config = dict(
    horizontal_flip=False,
    conditioning='none',
    arch='unet',
    cond_dim=128,
    weight_standardization=False,
    upsampling='nearest_conv',
    learning_rate=0.0015,
    momentum=0.95,
    batch_size=64,
    lr_schedule='cosine_restarts',
    final_lr_fraction=0.1,
)
Rows from block 2 of a small image diffusion model, named by matrix and row number. Rows with one number belong to one channel. Each number is 200 + 30 x the weight over its row's rms, rounded and kept within 0 to 999. All counts start at 0.
After each channel's rows are labels from the 100 images, of 14976 (inputs lightly noised), where the channel reaches its highest value: "strongest on" is what is common among them; "colour at peak" is the nearest of a few named colours to the mean colour under the peak. Only what is clearly more common there than usual is listed. The data: single printed letters, digits and signs in grey, bent and noisy. In brackets: how many of the 100.
# convs0: first 3x3 conv (model.enc.1.0.convs.0.weight, 96x96x3x3, each kernel summed), inputs 48-95
# convs1: second 3x3 conv (model.enc.1.0.convs.1.weight, 96x96x3x3, transposed, each kernel summed), outputs 48-95

convs0.85,207,204,153,214,222,211,182,209,240,210,192,190,187,250,187,174,181,232,233,193,191,221,217,184,155,208,223,191,188,214,185,263,237,211,243,235,187,206,208,176,274,178,207,165,155,228,188,193
convs1.85,191,276,162,148,200,216,145,191,152,192,145,168,193,146,211,212,228,181,163,214,179,167,176,225,193,170,186,190,215,199,176,201,135,200,242,143,219,173,175,198,196,249,186,209,177,196,196,163
strongest on: dark on light (100)
colour at peak: grey (41)

convs0.4,237,215,181,193,187,213,271,210,174,213,219,196,193,201,172,229,208,219,144,107,173,178,118,156,215,250,197,204,206,186,220,230,252,150,189,184,242,214,232,195,143,230,189,221,249,211,224,217
convs1.4,183,172,242,191,211,212,140,189,252,151,188,212,257,205,186,176,203,153,221,213,254,187,199,213,152,216,204,165,209,184,191,177,195,210,166,209,136,211,235,170,158,217,221,194,224,175,188,202
strongest on: bold (73); dark on light (71)
colour at peak: grey (37)

convs0.68,202,187,174,162,179,191,232,212,210,201,184,174,206,214,235,228,214,218,235,215,222,280,272,149,223,149,208,182,176,206,225,214,193,182,268,186,207,209,131,169,240,202,208,208,233,202,158,244
convs1.68,207,170,249,211,226,178,158,190,228,185,252,203,205,206,230,171,229,183,237,193,183,173,235,303,202,228,187,226,206,210,167,210,182,234,164,216,156,187,176,203,163,221,224,136,179,207,251,153
strongest on: the character - (25)
colour at peak: grey (87)

convs0.29,186,169,211,164,187,191,191,216,273,187,213,237,180,185,229,150,207,223,212,144,204,152,204,166,147,224,196,172,219,182,155,208,195,132,168,127,208,179,231,245,188,224,192,216,188,204,156,191
convs1.29,215,183,197,244,208,192,251,188,214,159,155,230,183,203,197,223,202,165,217,254,223,188,205,222,170,156,160,229,162,157,165,122,228,190,196,181,203,213,184,227,166,197,229,178,203,200,265,162
strongest on: bold (85); capital (64)
colour at peak: grey (50)

convs0.3,165,230,215,242,191,163,199,183,215,254,179,189,222,253,207,214,192,235,182,188,129,212,188,135,220,293,209,191,179,161,201,210,200,109,233,205,194,207,190,206,188,218,234,215,200,208,158,192
convs1.3,220,195,203,128,174,230,136,218,217,201,196,131,227,194,211,176,162,230,163,218,266,209,210,212,147,203,190,178,182,204,199,210,214,192,174,151,185,179,187,210,197,187,207,227,218,192,248,213
strongest on: dark on light (97)
colour at peak: grey (58)

convs0.65,225,182,227,185,190,190,205,230,249,274,225,206,191,191,174,181,177,209,183,140,206,145,222,144,217,245,187,208,186,192,229,225,218,94,217,150,202,227,208,229,205,245,188,229,207,210,211,235
convs1.65,192,203,159,226,223,222,131,171,142,192,186,205,226,219,194,143,239,177,268,314,238,184,208,225,155,165,218,261,189,216,148,225,206,207,166,210,179,164,214,223,198,215,226,160,170,180,179,216
strongest on: bold (82)
colour at peak: grey (38)

convs0.17,179,191,170,186,164,193,202,189,253,143,179,217,174,223,234,248,153,243,168,183,242,221,272,207,175,153,202,191,203,199,200,178,203,205,224,176,212,224,172,126,158,167,182,212,200,203,228,227
convs1.17,236,188,202,173,147,170,226,169,181,248,204,212,234,205,176,137,284,222,252,247,179,141,155,199,194,226,192,190,145,198,211,233,209,203,219,154,177,163,199,245,170,213,245,179,211,185,173,180
strongest on: the character - (26)
colour at peak: grey (79)

convs0.20,200,192,200,177,208,264,180,237,191,184,208,187,203,214,179,176,190,208,198,238,227,166,184,189,193,211,221,190,192,229,162,240,175,134,155,230,199,267,227,155,162,223,210,192,181,221,196,143
convs1.20,193,179,172,216,234,157,189,153,176,159,175,204,217,173,154,167,204,181,167,261,172,211,224,227,159,194,197,242,202,165,170,219,222,181,175,181,153,148,251,208,174,227,223,187,189,168,210,189
strongest on: the character - (44)
colour at peak: grey (73)

convs0.5,196,193,215,218,221,225,192,177,199,235,196,187,212,199,210,241,191,209,156,236,235,152,249,170,213,296,213,243,124,175,202,191,169,212,189,233,154,192,185,212,162,196,213,239,163,204,210,179
convs1.5,256,225,192,200,180,144,210,167,152,214,229,169,220,231,201,158,218,174,230,149,187,190,180,171,221,170,262,174,202,210,197,250,201,210,233,203,226,188,215,169,216,190,189,178,168,183,214,190
strongest on: the character - (33)
colour at peak: grey (70)

convs0.33,176,229,220,221,152,195,203,200,219,224,242,206,196,174,192,217,203,168,209,220,209,199,146,155,199,199,254,169,155,200,194,257,227,232,206,222,195,202,212,145,144,162,220,219,204,197,193,184
convs1.33,198,239,163,227,214,171,213,226,181,159,198,191,225,198,193,189,220,198,161,214,193,213,204,210,212,195,213,265,184,220,207,236,206,220,244,174,261,204,203,217,278,207,120,252,114,195,224,200
strongest on: bold (80)
colour at peak: grey (88)